python train.py --model="spectrogram enhancement model" --dataset="strings of digits, spoken by a formant synthesiser in many voices" --train_examples=39062 --gain_aug_db=6 --noise_aug=0.002 --n_mels=64 --hop_length=160 --input="log_mel" --win_length=400 --task="enhancement" --loss="charbonnier" --arch="unet" --norm="layernorm" --hidden_act="silu" --channel_attention="se" --pixel_unshuffle=2 --widths=[48, 48, 96, 192] --blocks_per_level=3 --block="basic" --attention=true --upsampling="nearest_conv" --init="kaiming_normal" --residual_init="scaled_by_depth" --optimizer="adamw" --learning_rate=0.0026 --beta1=0.85 --beta2=0.999 --eps=1e-08 --gradient_centralization=true --max_steps=9300 --batch_size=128 --epochs=30.5 --lr_schedule="poly" --final_lr_fraction=0.05 --warmup_steps=460 --weight_decay=0.1
Rows from block 18, named by matrix and row number. Each number is 128 + 32 x the weight over the matrix's rms, rounded and kept within 0 to 255. All counts start at 0. Numbers have three digits each.
# fc2: squeeze-excite expand (model.decb.1.1.se.fc2.weight, 48x8), inputs 0-7
fc2.0:145131090153131173133161
fc2.1:178144112124138118124138
fc2.2:069186132090106129143131
fc2.3:112183151151157109155122
fc2.4:149137137155093130080078
fc2.5:150113135128142159125140
fc2.6:065157134148102076190169
fc2.7:094115165155174118085128
fc2.8:145120131138093135142109
fc2.9:162169168189110171134109
fc2.10:135123071148067153128144
fc2.11:143138150198080135197136
fc2.12:073091101142106109169188
fc2.13:122176052084064175170096
fc2.14:125121120117102169151107
fc2.15:111147164147182176114157
fc2.16:070123124137089122206090
fc2.17:119151166113140123086098
fc2.18:108121195151168146130080
fc2.19:138102117123102138117212
fc2.20:132191146187109095105161
fc2.21:069120148127091109113146
fc2.22:149102106141104217113103
fc2.23:162103156086143125055116
fc2.24:122122076110104144076140
fc2.25:098146136135170109109053
fc2.26:087140184133106082129149
fc2.27:137100115152136109101156
fc2.28:169102119130084149142088
fc2.29:160108121127115185111080
fc2.30:128156184110167106067078
fc2.31:144146098152097141116127
fc2.32:120119188143122079118107
fc2.33:079172168134130119099180
fc2.34:136156160147125045124124
fc2.35:137179129118097116115132
fc2.36:103138137124147141079099
fc2.37:195109158136089159126076
fc2.38:074138111182109163187106
fc2.39:109124128143136159158095
fc2.40:137079080098155187089090
fc2.41:143127097103101100114187
fc2.42:099174121126112109151153
fc2.43:108140082103132160197132
fc2.44:147128059163077073119105
fc2.45:130108095123094161154129
fc2.46:140158128167152143146070
fc2.47:111124117129084114210155